Weights of a small image classifier: norm groupnorm.
Rows from block 11, named by matrix and row number. Rows with one number belong to one channel. Each number is 128 + 24 x the weight over its row's rms, rounded and kept within 0 to 255. All counts start at 0. Numbers have three digits each. After the name is the row's rms in percent of the matrix's.
# convs0: first 3x3 conv (model.blocks.11.convs.0.weight, 96x96x3x3), inputs 16-23, a 3x3 kernel for each
# convs1: second 3x3 conv (model.blocks.11.convs.1.weight, 96x96x3x3, transposed), outputs 16-23, a 3x3 kernel for each
convs0.0 103:071121177068082130129148128153079050148138111086130122134160143117145139125138152133118126138140138091095065139131164155148149086115143153154133134143116095107130090069111111097099087120115152114138130139137081100126
convs1.0 096:110124142137105084151129081169142127157139146125138163165128138134068062149126093109114111118146179099121139125137128144171156136167147130126139151155159132143157107071077123064077144072096112092111117137134099139159
convs0.1 117:166161122170160138162145139147145114134112100125142157121127128139122137142122125143151135115120094078063108122099097104158177099106133157156131135132139122108110169128110156148144155158149139163150099097113116158154
convs1.1 125:152126129128132145120110108120130121111126129122133116154148143165150134144132150111127118142149157163170171101115127057105127080069102119124113141148149118137148171152140140170163111161165127118092153129086175171159
convs0.2 102:115171146081172171117173130087052069083101135125119123117091113118114117135131150088107087126150122125143121104165149122140157151135139101083125141145176164172149071082134112100137169164132147139138143109099137124093
convs1.2 100:092102083119129108142143113123088074124113113102092131174131086163115074147170097145148154103146160096080096132110115135136115119134124174147135149137139127119091158133120174103077173065061088110134093131145119126165
convs0.3 079:120133137135134136140089104147099125148156116104100092126162176143158166135127131170117109145093097119129128142099143126111106152131131181149150134100147121137172107104161104105135147117135144091090173131057128152117
convs1.3 074:064116120111119117130080103110139132118143154120117120127127095111088084136139138153157145119125151167126113156138147123119132160135131105119156135149150111093111133133092134125107130118118120174169110145141080087103
convs0.4 098:088130140087110129109148131154164145121148124138122101120116135116123132130145116082122156087112141133112138100120137093113148118132141141149169088149145103136124150142134161155099135140107114112121119143158096115121
convs1.4 096:154143150137115110131120130123114107102117114103139134138146154160097093163058059130112115131105095151143105133121132150133139131119132125123136122113125130124104097140156104133145111138155140135133141130119139129127
convs0.5 099:123082099120119134111153152118134088095141119082070116130151144118117131100122112169130108122145115062075109113084102158120139163146113162144121168134126157133106144098114109076114130116127138166169144147147112094081
convs1.5 095:170174186134151180089089128096131107067121115103134101149177183112160155117151109140124097143142128138146139126155152136145162169137160117140159125140139120143124147151128111107119065091151097138117135130091158135108
convs0.6 106:101149174114142171110114134107111092127099075115120112094116135092105118116097115075093076091097106111137126113125154159169162111119133110132134080154158094170189122120120101098140115080117114085114114110173121139167
convs1.6 109:151102092162142142164148139166110103156138143143142147157152161158120146166106128111112116118102075125129114145137146137148150113124140135136137115108094133103097130081070130085079100100087140158158133128133133107103
convs0.7 105:170139139139129124122132152076081098112099108115134152129105097118134122110131118133125143139143090095097070151130148143151133134133131114138137117114122128144132111098138107156154157171165091159160084098095141096090
convs1.7 107:157140095143146114114130126187164112140147113131128119107101126114124152105157149054090090118128127147148150098114140103125136123115110139110117164131127149137149175174164144150151122126137128140160127125092143114081
convs0.8 109:111145145103147147133136122143133114134135132062082095135128113136129114120112097141134130108138156050107156136158150098124164100095163129125129097136118089122120099135133071128128113115114126118120158135139105116131
convs1.8 109:115088072145118116133132131115133130141127108176158117130129144124157139120147136140114114141143142115123121161144112150155143153153145109110105106080117101082145103091097126100086133117114102097152118103142096101133
convs0.9 097:128145142121136107154148130129120100107103120124108161100087117123105116135109095115125121156153114118108088120118137124134133149176128141129139148140127151155115120075142080078116087099121166145138154162113148157113
convs1.9 097:094132146107137144122132138173150107153133127120132145173172150144147139148118140101111133120139144137118136101127169094125154115134173183168162149150158129155156109122119076108124101103127094146130116138138115132156
convs0.10 111:127152147110126152107124154118075107134083103146100116108114120124119134108139133115122142126108136152087100118110127149128136141132142106100125100141167116162158148136086159127102147128108132143135110107147128113133
convs1.10 106:175154108170162135168163177095100137143132152126125149118137133144154123164172124148129153165165165167156172116130129124129147112127155163176161161175157153147108131095153136088142102122163112094106154125143151144143
convs0.11 095:102130162133153124122134122112126133117165179156159157098138154109127131131102114106102133131135146138105097106143155106128126139115124101130148136135131107097115144150150143141162133099157139103111119100113162146128
convs1.11 093:149110097149119108133112122109100081147121107138133113177164073168136078168114086106092087159150127176136130102112120132116094149140132119133116126109079122108093145113069141112086137120122122129146116086102121121123
convs0.12 094:097131132067120128128128123123115096120096097141148124113118131144098136116092144130134088152142084140156126114146129096142145161136134135126128125145126155148100136133137132109150131150155089091110126147127133149145
convs1.12 091:094108093108106110130123119137157107128137126130121114057109162098154149111129112095111105079112115136155181117139152104123117134118068092116149077089098131112107134144126099115121104083111177148139142112124086088169
convs0.13 105:144136126133143125097144108140139139139143116128150135155151124153138114152120126105084103123127151115156171118133120136161149119157155129144151131121149116064134113075123110070120116093131117132133101121129060064123
convs1.13 105:136136127124126120140151144149162129161162151145139136186158088193126060165099051158146122146141117140118082166150134152161143143149133136100073162117078157128103160130114189149109201144096103143114088094109091088106
convs0.14 093:161092106175085086147113107111140130126131146116078117144135173141129154138134135139139138123118112118105101104099154138151132096128129133157127132105082137096072173120131173116092104083105101155119129139100133073135
convs1.14 088:130106129107136147104099110113105117115107094146156123173192155099154134042112144139110122133118115120139132111078082126078078166151111120126124095132155100120147094100099088093104057098137119128104147139104140140133
convs0.15 104:167117129155119138147095119116140154096133147070134146133141120118130128116113128103082120112107145114108145153117119156156135129154107155179134140175130128150126141182139140140111113114087098124120110127124114120114
convs1.15 112:132141150094109133060074123109096084125111091138122113136159123108136144111098121134117106132148144117106109151137145149160160152169143127132114144151113164162119145149159150156145133142135126129121118118102140130119
convs0.16 094:084093146124125137110108111115117078112150154087135166118109125143125135130103129089070103140126104143140132117138120129135162148139166123157181148133165128120123088148142090109133110095121117115149086120125094131115
convs1.16 095:113127140107145132108115127126081115154127098157128095054139148064141145088158144126129121050077098125088102131129127139149144151133117075102118043081129086100123080112109055115121085125122153132082142127117103121129
convs0.17 100:123086118135119129159126102111111117091143169109094138096093124090082113115124117130119089086113155102112184129130140083105120091123149094104106122158142141111071157162132127114143122098095154125079125150127127130081
convs1.17 105:104154177108117126132124105126129097090092086102110107169175181174171180163143163118092069102111081079118130121141127078103119136123104124141126103120117131145135118143130116132133125125123120153132115117107124147138
convs0.18 103:122125118131137136131129119150129116125110107064095139128132105131117082150142132104120156068107139107141121125136151090101125093143146111115107097124118110110112126131130134128100118122104150121136143130143117119135
convs1.18 102:088128139111119147084107132097099107097134114114141149121100095125105124118147162162156128149155131154120092109084063078066069129118120102126134120134150137147132087120129123142136127143136164133111162118132137099126
convs0.19 089:097107164098095097120098097147111069147135119099138114112148171117163173121116119131113139129132132116145133107105082079128145071141172104137132162140167120128149114130171115119143135121133189135105104089072144168126
convs1.19 086:109095105127118137151130100150125104115142112110146117179138161101077129157166174182152129136138130112109128161139098150132107126131125092113129144129138117119147132115111166120123147109087137141145116099104123126131
convs0.20 108:105100111144112092126100063115108089152133115154150156107102113123138133130148132093117138119113112167144111152144112170158135140140119102161191104153169106119094129115091141125127125127149118140130054113138115148147
convs1.20 109:106134168099113154129110141151161166117142148099117112153194166146159153130143140148180173101115147161144145131156182128153167098133149146156135169162134166141121118122126121132138131138139111091093101113111134112108
convs0.21 099:170145128167106136149143158101146152130115085125105068111114129097128142086141129128109090134119104150116095161131138137095121161130118141125146153134153105093114166115101161131092184196137133087161148094102158112112
convs1.21 103:132113136151126141158170163130137142115145157147144139117111113150124134154117127070094135097047104115084109146133125148119139144111128094097116113139128140152159120133141126099124076065091113127132125145151087134137
convs0.22 097:122132121166173143154137140152115084107112118107155165133151141134132085128112104145088085091106149107106136140120138151113135152131162122119097123098107125101122135125079149125093138118095148126111100088110103134151
convs1.22 103:125088094149099072130097069135123119113128141086099127124108109144106106153130113161148129141155149144142160139104104129107096130120099142150106134137123108103113136121116127120138127150155092104110107129142120126139
convs0.23 097:124154135129143105111126128118155122152123101163103063117102085129103105139116098122134106092148137090136140127111099139107085124133160113150128111129118110155133135141104129110059119096093129146121136156130113122107
convs1.23 097:151143124140156141115138133153167145140175125132154094133143126079134122142112084114106099128124141099095110116128130146158165124134137156157164167175160145122109109129121116141133096153154151137119175158140142132156
convs0.24 100:134100113120093127113148113119115100107141123044094143154092115126112145093130160132117089143157139121119139146141144122141149084120136138121141071101135156151129143114090096120131099152163050092114134142131150098094
convs1.24 104:092082076125058045140105076145146150148128122140116156099149133091160153068151139109115122128124128109112124135119128141144121137143098102129132140141146165164158107105084087089101097096153113077100128074086132094092
convs0.25 106:163138115112137142086083087146164170141134148139114114119138137106135144115114110134134150108089129165117123135141155124142162120090115138157165096150162100104095136133137149136136163145125103108146113128129108132124
convs1.25 114:114128105127127099137140113123147153105125148117125119203190121203169131147134112100092133154144101157156128124119102169156120156149130141102068158145116153148128146157156173156145157151127095107093100131108144131118
convs0.26 101:164132107166121092151120122116096119145134092129129126130110109135132144128136153094116139164153118172167167109127132160160133162153148114098089104120079129163111068111157115127142117114124115107094107083090137090128
convs1.26 098:092085123076127135043102111158164128140135126118115110139146168129148130172210158123140150095137133130118116131142144117132136100106112092112115117125140114102112108149146100141126134133108102108157102105136107108107
convs0.27 119:158139095156130096145127125100114152073108120125102077116107110096091107115112110130107111100100124101119117146153128125098127109075078150106055126118108112142174105111139135131114123145120144164158159158147174143131
convs1.27 137:149154148162180172174176174123121099124123116133110117148130095134136136131171154112125136109090112104097147118119149131155178132177188134129120131121125146149163180158125171134144145097115134129158133132128125109107
convs0.28 081:099100168108072096112124121189136140115067127131129121088128120095109105133136111133109153149120135139094139120089167095091134113124122105121123087094132086144170117098111130115103139179146137114103119150103132134092
convs1.28 078:086087123142105097137095096119101113133124137149156175158155177161173208120109083110091127170143133162141113167140119170123082149131116147098102132101099147134118138130117138128131120077129121138114089122089139163127
convs0.29 108:127147146100105124132119128148162121123116094107136134109139145105133121104112117131149129129140073099125120112128148125160151143150088105105115116131124152117103118127135080120167125159179152136114164126109125102104
convs1.29 113:127129164111101109089066112113112139146140136146149155165175157154135128100080118114117112102115134114117133128115107135108087146090083148134132118103123072091101160165137148148133122138141120120101144148145141166176
convs0.30 087:155126130104089102123141115168160126109099098051084120104132151130132142123114100123122112132142128123137137159137119106084104120088123095145149090127124135162144130130127103101093120133136076113161084092143141154175
convs1.30 087:163114077192144139176154142141137124112106101099126141182179184176162138109122111121098096162132116141136105148161140149136117141139101069097093156110075152134119150135142150122110155123105151146148124107101159143128
convs0.31 092:135109125156104088127137147159165127061088144078076135117104133093125136096119124137141135129135140108133143141144161122128141120115132100110127114103102141146144118103116122093099119112133122132119122132147117123132
convs1.31 091:097110098082118140079097116139148149130130121130133138198156126194180177104115156118115123160138126150162137101091077105085066140132125099080070142116121113101130153135109134131133129123158103125124112107117161157144
convs0.32 106:111128127117155150091136127124078113130117149128115150103123113109141131131154125133107098115085117099116172142121106133119150105113151105107103157148126135128105118164154144165145144144121130130156099114156090082147
convs1.32 107:141148133154160150138144133096079081122122108120110089107110128105094159150166178163147117142127099094086095145126083138140127154142140122116142117117148126130146142137125162166152171164149141127132144117113153129131
convs0.33 091:165143116161137127148119131114144159112095113110114104120144130095141129121123107139100128131129113097140121146111121143151125103147137165160142143134137105108138154134142144116117143126152124116133153121133153109131
convs1.33 090:140157156124134144102122142103152166085136155120150158179203115205165157206161111131111119099096156084077124145124130137145136113136144156142126090077112078094114085115099055098105075144121119095091126142117113134095
convs0.34 094:131137141147087159154144133098107086132117103101098116098124136113122129101114124076127115101109095090109107125131153123090118134135077102136172125168173094134120129103148143129160125125161099112128095082130134144158
convs1.34 093:165134131185135119175150145103081094103088102109135125098159146106152140132139118138114088125131107139152144083116166106124149111114124099097097146154152146153141138128084135137094141122111111147136088114115168136113
convs0.35 095:141141124109136131063063092085058105166118067131084061116157155125158177125136137117118129139139112153155100123055083123110124106130140119117162102123126073110153143130112118094104124119103116137147140110138120121146
convs1.35 093:128115057120130113102123126105103126108128140124140131119119138083079115122134133133147157084096129155104096161160110157164131110131134138124129127137125150139135107055074150101090153137081120095115138113126157094086
convs0.36 097:127105114141114080131148104110129160101097109077065106118082105125082097123103122143128171104094127108083107161150156174111087159124097138146127134131092117138105154135134147118144106120152088110150116128150128121136
convs1.36 099:116138118133152147110123125115112120115108118148133136064181196130201199095179177120090097165122118171138127080104113090098101119123124110119106112132136117144135116116147130114091139144090139113100157089084186126106
convs0.37 101:152131123131120128150150154136145120114116098122104106119116122126129132097128133146150129142126080075073083116111102128144096144130084150124124122144140150147133129089116146111140178164168098133147142159133096077091
convs1.37 097:162158139147162160059127163138145131126129118090093096128156162160174115183165073133139114151146160130142166133141177131145151129135134134151166114125126119136125163142101158125101140136154093117112103112124116125150
convs0.38 100:167160110175140103137154127075097115078117153140139153129119101128139126140146138136134128116094077125082082103141136146151122161152115118113133131133141147166126088125147129149159159174167145139140113106155101110119
convs1.38 103:148144135131126133118115109155135098145118089123093099073105135122117158116151159108097128137099101142121083147178169101135173116125156167147112145118117125113105146149149162160151167151127106102120129114110148122090
convs0.39 111:132162082123154080088144080119075094142096127151104115122121089116109113129122107121131120124143145140146119131093132135123123118118098126098068088096115084093101092132083113130104147125112125130141122112119118115171
convs1.39 109:115136115115132114078144138111154137130145139158176153167137114152137122148145126133130097118123090103099091139142153125109123120093091150125107146132122135127117110131128126123098092118091153157129148153153160131142
convs0.40 100:135131136154127110162101109159119095104137130071100100137096079122084095133099103125120135125131122116117128151160146123140136106097102148120146085109164098101144150120121136126143173165177102129127110124129101106131
convs1.40 103:096119145114086135143125099133140121121117118122121135128145143131147146143110097143137130114128116076099131124074048130111082145139104126107102160143126127113134162159157156153152145129157116092081145136086151155130
convs0.41 106:138077105083064081111114114130130104140138126137146141125077057153121123137141135109093107149136132160170174105111111148145143130136155086126121104107136110114115149126101166128108150127129110121096078087104123127126
convs1.41 111:109093078104109092113129125160147121154156143146151152149140149170146133223189119137136152111121124110092077162131100157143116128125110134146130129119104137113103131156141126146151120137143067086112089122119110129125
convs0.42 098:135140145100162153082171175100122153096102072164100086129135128119101107130125108104120113104122076128125097126101130122119132144121137155127148128114081131140108154118098149125086163149103129122147137092141144111151
convs1.42 097:201163093160151112102140146121118089111139113117135118095119130125153158101123114095104101116119115146143128099146144104120111074102075113113108111116110124124100120103085125090069141104061147121152114102146174121144
convs0.43 096:141146130108107123099088123131140127123135111110124106120121127122123137125128135122120127126140144123121119126135143106112140059090120107100126095123147115117124146119135129101121121114110139154149149139110136123070
convs1.43 098:103112126133133141140148154151120087132118118128137140169154169157125134110065093072131160130135139100102105153133147171144138134141122141134156123129142135136122159124109145120111117109120138152129145142144120116124
convs0.44 106:078115099119122079120158142166129125105112120126098116111135139105131127125140122130093121119125137142136128165164159116118108119102108085100063080101103154162146103107101128131133134161131109086087112129109133121094
convs1.44 109:130125107114101129130094091139159176110155175112151174174150127169139111160154108154145127166167171093089123163163162141148137147139128124086089148094064149115103136126118118098156108073147079093106084085095098106127
convs0.45 105:145144142163137153140106137084124137068076084111151124128126089093120100097130109098112135113127147141120112169133148172139136172138078152124081133139088130146141121106129129139150166155149128144139148090112121098092
convs1.45 110:147107137156141146169151147153158132121153121129143114136121141129122159149152156119126149134147156117126120090128148161178158141171154158125125136132129109127139167162143149148138115116127103130123156161120158155124
convs0.46 083:156137119146122065112123114121134175093112141131100103126144156148169154151154132093118136107133140099109106109096157055070122122139111125133157139119100100126150122148161102108136118107139125119116124090118120066106
convs1.46 083:133110093113154175093141170146127157156131112152120106136110074140122115099137142120067079182141096164157137131145125111103088130083101082111110128143143111118127130093083146140078131163141095088128095091108146137122
convs0.47 099:156113130169138132148138145111141187130104128078084093103135126119146128130134099109133136109096112118099107150134176156158129134129098145140143154156147128107100085107125070065113092080129146123101126151112142117135
convs1.47 099:109145150111144143094123137088089125114098117149124126160153124169144136156145122090115145121097090166127128104144149137148154159140142112144150142146149158147146109099091110093057123089061154143153124125134109098095
convs0.48 102:100138162120115124149122143170135118116090082126125117091112167128121139126124142128145130080120129087104109077086131089133184119101157126150136092131170059150190133090063095080110118128135124127121142132134133111143
convs1.48 097:101053110128099132148141100113116158107124123096127118115099126140133146107083119093083076165150137151172168150144125149138086138122086126135115153141140128114135128126137127112121165166157161137129145139143139156148
convs0.49 102:133127155137145159149125143130122095131126118159140119103129106117143107122145117059138137115151138166151130087098145129134122172143105096108152120126133127129101140110101143116097154141142148085084137067093106080098
convs1.49 105:160123114160127106150137143082126176066078140145088117148122093168143111146146098122139165134109119153140126118142137144129145141122134113128126118124117119130113116128116122111092107108080095064080124074113161112108
convs0.50 097:128124105065102115098097120115116106113080054130121093102124153127140173140146181138134143150132135153146127137101138086090112083113156134129132145140146154126131101038090142092092128104089081141191145166141145172129
convs1.50 098:118096143106089112110128138108152161090142159108135130114085108151134102089091095097136162118084101120121123155148127159141107121116086132145151147128116152123130125109142118089146083075139134146131134143180135106149
convs0.51 107:123124129158128137130150110116123119154144117148148126126134114134143143108142143106066119135093093109091122099055048116129121124137147117105121099111114106134121143144121123147128111123119133133144157150161131100088
convs1.51 101:137152180146142143134122114151136153113136145093103150157100107120084107102113128115124114066110117144158139150165154115137125069090092115104094128119110131130116150141129144126121126109099119113107152113110163128123
convs0.52 099:106140124127140146083119130147112103153119113157106040121123128122108134119124132116128118107099096135104098138091058124132116100106107123123122132155161109125128092119098086110117142121111135125142097090114138109096
convs1.52 097:129127130156145109147155124136165161128170151085098101157144096155145109154153135140116124119104115130130125120116105157142141138147139118144165150140154156143142129128135149137121152122122114110117136116131138115112
convs0.53 100:161136134134126134120120144079104147078072095090116119124126133133105112134117117135145133137132101138149135114099098135124112132149150170189159190173106168142130075098139126121114117083074136116120128127143101133125
convs1.53 105:108095083124119099120146133111114102119141142128127115098118104118148149132161155105134160116142143167163135156149120126124106114109095150126112145131132148137151091083131103118162138142154094118124104124129142146130
convs0.54 100:093091101121130105084144134144138106111125136108095142120132137112126146146113100151148148092144162133105148143153119076125150124127149112106121108134142114145147086132144076128141089100117131154128114093086124088084
convs1.54 096:114116098084102107085133095119115135118112137115142147137124137095115143103095129127122115160157157123167158095057087118109104158170148133123099146134103102119114110112079111086106148113110077111136128122127154154128
convs0.55 101:132127125120136128121118127130151184112094098106097075132113153134083114129118096154162139162132089135139117098132152171139144192128096132129127146094070171081111059099132082113140127125123124106116103094147115149150
convs1.55 096:147121105164136113140132101079108132078115148135146142170170139171188174097129137101113107167148125102142150113110103120106090130095065143151141142159152110141139120107140091062114091070095141130113141128097149148135
convs0.56 102:138138151126106125172146122135083122131106087163133096121141130094155149110153134140077091156144086140157133136070068160109090182177145124125138080094104185132113124098099120128116136169155156136136148130143068068137
convs1.56 093:117132166081122125156126104161144147097125154096106111126139156112091092110095118067096142081100135180163166133156179096123159144119134145145147159147134152147150126127092099124090115095094119110101171167119157162142
convs0.57 096:161137131142107116158132134149135089145097059124071056094110140123105115129122106140172151083124116081108110087138151068118135114127107090100103082090119112128161119103101112118150124141153156138115156145118130106139
convs1.57 094:149101135102103132096103108135141150120130112134149136174161125182165156114109166080077082152132125132137147104103131157106068178142100127131174122134150125127136144134099122105090093093118139132115150135125159147137
convs0.58 088:145131116082119115120111122153157111110143150118099127142138152139129164129112108137130114124143131144133124135156109123131155124091123150133162123109125134108109131112106139112109150133142092114116138173146139131125
convs1.58 082:110119150096084084121132112102133112104095094114128127125113105102153122123155097106099104133160124069130132115111107152158121149169163100120122124133095192160112139132140114102112125080107074091093131105126109116123
convs0.59 103:173146129139109118124103118089134151084074123085123114113134102134121113106124115107115128117121139120136136128089128123099092136124058151114124156137087147163109135093110142099091130115081044141165094127120112146124
convs1.59 097:106095106145138124124158153148158093132140082114127079082116166103125185134108135146150145133121124116091061151143119170173132169164132111126110063083104111132130086131157089148147105134120149188150098176138128155106
convs0.60 098:145145141103125136119125124083067163133105133143140141109132126130149129114148124127119121173166145150145118123117116144118094144141131109136147150147108130115106066098139106098114124097100081097089108095111139123138
convs1.60 094:118160095148146104140144129101138134119124142125138146140112092146106078170122119095119148105126145148102094133145120166139115162140113116139133139131134160143137086102114125117108143120131082105116078123133120142128
convs0.61 108:120136137094131122104130125140103069096086066089103117099144118104134123108137121125076124119095109121134133136128113092105124055087120090136127103153157125148158104082101112138089123149121117144133107147123128129120
convs1.61 113:152150165148142144153124123154122122133110114137103122114069119121093147139079130122114089133145126113111144069078077095115105133123124125140135156147154162149145136157153138150130141111116122151148131136129133144151
convs0.62 095:131158120123118125113049102164139131131137134107102136121101110125125140114142141099102117141124094153101067172129112133128134115095098133136144090140132109113150144135081107124129126141166104125117150143120078109153
convs1.62 088:063123153097113101141146136148164150126134110137124116141126147118138204126111161134140117083120117141085073113100118116117106115137136171126142131134131133114099101115122084089131090072130141141088160158145152127130
convs0.63 114:089119158099111136119116102160130143142135124131105109144133113123122102101130117141092140140106141145136105140132117154139114141151135176143119136149105106140114098132169082121148097129125126119132132132140120128139
convs1.63 119:119132112104120104105127120122135121129148132147140135126137140120141131118154148104126138129146142156146155145149130103123135097120129125122107130119108123095105128082077118091085117101097138128135138132144113122144
convs0.64 106:150134131114092113125093120148134139136128136113105114128106096140126115126129115128104125109133145115106104168180174113114157088098110141153155114135145088079101121104138130091120126098112119141138128143143127130137
convs1.64 103:074098133101105115138120114148124137143113109153120133117130134163125116103111116077100098125148140132154164112105102143149157172181174126113120143129125138127115139141142135149132126147123153139105148134115111101104
convs0.65 098:135125087102130129109125128126122119141140112152129124121103117147102117129093101122140156107128127071091103096097095087105096098118124135119104131109116102110103100086099113093106146107110111107114131142112162148110
convs1.65 094:091104142107126115090131129095134144084119131096123137125117086147114073150140088103114108138115090128143140092096098101085111118106125114106111136150142142136140063105134101111118116112110118146149085129160120130120
convs0.66 101:155117114176148113159174117086100102077117138122131128133119108114127152120119151150144119127150158115133162130121072136153140144159154108127120153154143139155140127135131140151141144156112114126125089103100117105080
convs1.66 099:133169143128178155093162160184165146177162166109129135106133157144147160194171112149143112154158155147172169105102139136124136108092083133130133124137135126113120095116101115130082147163143103101090108098075124127116
convs0.67 079:144088083162134130142139112130132149138108105132127120133119139135128150112117120114145182124103142149104138139096106128105132138110160129162190155165171153154140196169144180153102161120084122104123135109135120093119
convs1.67 076:113099125134140107140121084143127156108115133111092114113102151088136196092167191136132137150103120240166115132119089111116094106118112124117129122093128121111116038088158083101174153151144156100090157111111136098091
convs0.68 115:140122126140146140108149150089114122085089071145124113109111123109113123095107117127148154091129136052121165101095116094111137094114131165150130174171135146145122128111111128123116144122148142112106118109088129093113
convs1.68 119:175153112163138118113137139123151165106128129112128109123109102134128108148152122173158152112129145108134148128107094122089112116096116170158154132146149141147133155147144139133123154134138090100125113101137109096115
convs0.69 100:117135147117113130105079085079097117127135131119125118115117124136134152123135148078102134133158159144177167082122128114144128103148125143118136150120108155145096098118125078102116091105118097092133136129128144119124
convs1.69 103:142111106128125124098112121118122130102123147110127142125136147130112127168166103155144128117105098083047059126114117108091120114051096143145155090126138110125125106119098118133095127128111130161166140166156137121123
convs0.70 097:111088092109126139142158151148142138114119124114125086125127116149120093127115094091104115094110115068094111092100109109091088083085095117139158132122101147099113148130152126154167142164140147119118152123133136107097
convs1.70 095:136155168115128159105123118125134144119127135159150150142142108148161137107118130099088108116087072111089078072061071137120107149150116136120138169147130197161127089126111119122091131123105106100120127108130133155153
convs0.71 095:154152135120136125143137138146149148119133113132114075132112124124116155132116141119141153112141145139136105110137112133145118148161114114131115118145157112137139143107112125113135146148163083102086122139131098131132
convs1.71 088:151153155134109110147159139114117136101115142119115128106132140117130133176110077096105099128135137149157165103114149110133126124108091098112121107137138104154162142159157152131130120110120167147110145132128114118151
convs0.72 091:139104134130100092141095058098113135119119140119093106128125132127130151157131145130114153143133160102119116096144138099150145115126113130155145108145127108096092100097106083052067121113083074100125131141125128106105
convs1.72 088:120131147110116145078099139119134140122110125160129127134163108125155145119137125120105129129114105156105096121095099148124138130127150125123143132129162116125152058104106075131133061132148148137122117117134124125141
convs0.73 108:161147136152143142170140143116110121137116090150140081133114113115113093095109095076114122116113144102089127148161119140152115111130138125115084116129088117133107138158165096130146098099149134136105138133125123122103
convs1.73 103:139128130153140122130138127169156116173159118173132104146163110140162136119151123097107102092102119098065113121128160101150180108117165118134146100095095127093106127120091136138119137156140120143153109125148092107117
convs0.74 097:082117152113132168147147130134126118143141115092110107093080096132114120142138142111134143105113120157136125139156137159163134131161140106159169123161163123139124120119139139151133149140134133121111141142107116132135
convs1.74 095:129155188144111106169143114173129119148108115148138106129162156126155107140148091152156151121121136136123094101113127097125134084127129126113101147138116147134120130153151139150144158142141111150124134178166171166156
convs0.75 097:104153132135143119182153108152140114153146119119044076118106148106093130106094101135111080119134134104133138092134132069125141148134119134113081118098104127147120148147112107102092128101108089104125140146130127133149
convs1.75 092:176187156159185153138149141138161147096133137101146142141101123146111091128132106132140147126131138097111128107130143135137142171155150181172178114106129165123139145165166117137150100099159129118129123126125118107108
convs0.76 119:112119110101107134126117138118095080113091090130118118124106110123085061129120112148152144120124121141140142090103123143157165128151137125145133148139150135134139111099114158145150147155154151139136145132106122123128
convs1.76 123:098092167137109124182163136139150145142149143141136122134139144165143125140113127134140122134147135157154149115115108109100076086088100157130112162149144147143144158166163145152161083105130115129116143140137124134138
convs0.77 103:124133089127127091136144101123117152116107134078087095122097091114109101125106120115113133146138143099121068134122106165111051168162125161135106177156108170171138113119140102061104108114136124088145107129122132133157
convs1.77 108:171168137123165154075153133082105112083108122105104113159166125172156109173189145126152159141157156122125144077136162072114126082092122147169167096126139099090096139113093149129105155146124149116102125106134134142148
convs0.78 107:108146163085147155103121130098118093081094093068102128106126135123126120130100074145139121147127097101087130099120134131153154132148160132140135169144139148097107111118109117156143125147140134115144147134156152155141
convs1.78 105:141146094107126099113123115142098093149117130111118139144161157138121153141080117105120138096131153124127142174183156138146117086097104124108104134143146111126140158110058121106073115103099138138148142150158127149168
convs0.79 105:122129128118108096159137140136138140122121114119134131135130127127119077104113095119133152119115125141134140130137139128095129127137151123134117115131109106133132153158148149119108162118099096150153118130148099100102
convs1.79 110:119146106106155150088107113117096080113124118106138143150159127157155118132125093138134133121114119142105086161154134144147137130137132131124116108109126119101103130142125139145136132147140100107109091109109116108075
convs0.80 084:154163112095086109147137152113181161126141140109109116128135154138131141109117112125134118116113154129110134135158157097085127153110117164123082140093081131130104161104118148084123158112149097129154158160181138128161
convs1.80 082:161137121159168141145168150143123110135132099132160123146137147175163138153125062139138125163148131094125130124123136162154114160158122130143120097106112121114115120097176100073104081082077144123117106129097132153116
convs0.81 095:078166154093133121118166150155134131139127103143147145139143158131124123110101102156144122133117125077082104092127144133139138173145133114119137125120116125075104119123113100137147093124142142104096130119120126088104
convs1.81 092:140127144134126142133121127112138116135155129132142123136131119146151128124087059076109128139160148154168180087119147122108108132116091135134121115136134100102106130118094141097066114097098107124154109079092119112124
convs0.82 100:135128106152129121146109064127130130115132147086106137105127160139120142134100090149135111163169140149141125150165120135149137121128110154142156143141136129072075144128149114133157142133114141108081135128139124151149
convs1.82 101:114150128123154149125159146136123089163138129157132121113140148107133149078105120095104117074050086140147148112123126104135154091124134084119139123133137143155144150145129145138130118134116144141139117127123084127134
convs0.83 108:140138126124142147140114143131111134129109092115140133135133132135124124126124126087121124140127125153165145138132135143163142128160164122116126129119092119135129096086148111118155145132153136143127104126144098138132
convs1.83 108:122140127096110114117122109188172134161176144134139142166146140140132110149159151112119139065096135105103109147141121142150151146169154083088102106109111154137140139144125141148141153153142098098112105109121126122133
convs0.84 097:124154113101133098153137149167139120150120096149138083109109112111110119124120141059083082093104133115131123106092119108122109136129125113131108116131125103148162152144104145115070117134134120128128146119118149130080
convs1.84 099:130120172169136103173178143130147137095123119110138134079114152101123106107116083133145128133137131109102101062102117059080124084096146146141138160141118166142095100132148106116161095101167087149178103135157147129136
convs0.85 101:100094118107114100119155106122151144083155135114147152131114110118097081108106090095127148090088107033047095090104153092062115148075093124165136127135103144135098147125088133135062157156103122126082121142117141127154
convs1.85 104:144139133143134104128104090109129107088108075094103080137123133162118127161123122110120138108095104148124099116116119147119103150145106091102121109120119092110130128162166091145162087148156166157142152162160112135145
convs0.86 098:137142164148122138131117120114144102120147109132112095135117137142121120145108102104146112142159116140130108153129095119106109155129138169161143135077110115096112136142189121130168124150177146178154140110113108084143
convs1.86 094:136151151153131126167150106129150163138134118158136108148125086106110116098135149080066117176147127173166138103127159096087101140125115150131147175148155165131142186155116173135100151137096104114117106108107122132141
convs0.87 096:124174150131145127114158142167083109145115088161142141126137137136106115128111150160119078140142128144158122178148124148101094131122139174149126153121117095098114094156182097137151106129134121101173123144154154152149
convs1.87 093:154157108142145105132131113096087108154115116130106139096168111143203122151177095123099106073112134091138154121123140128159147119136149093097127134136156139159159137123095146127082156112088158128145145106142127107161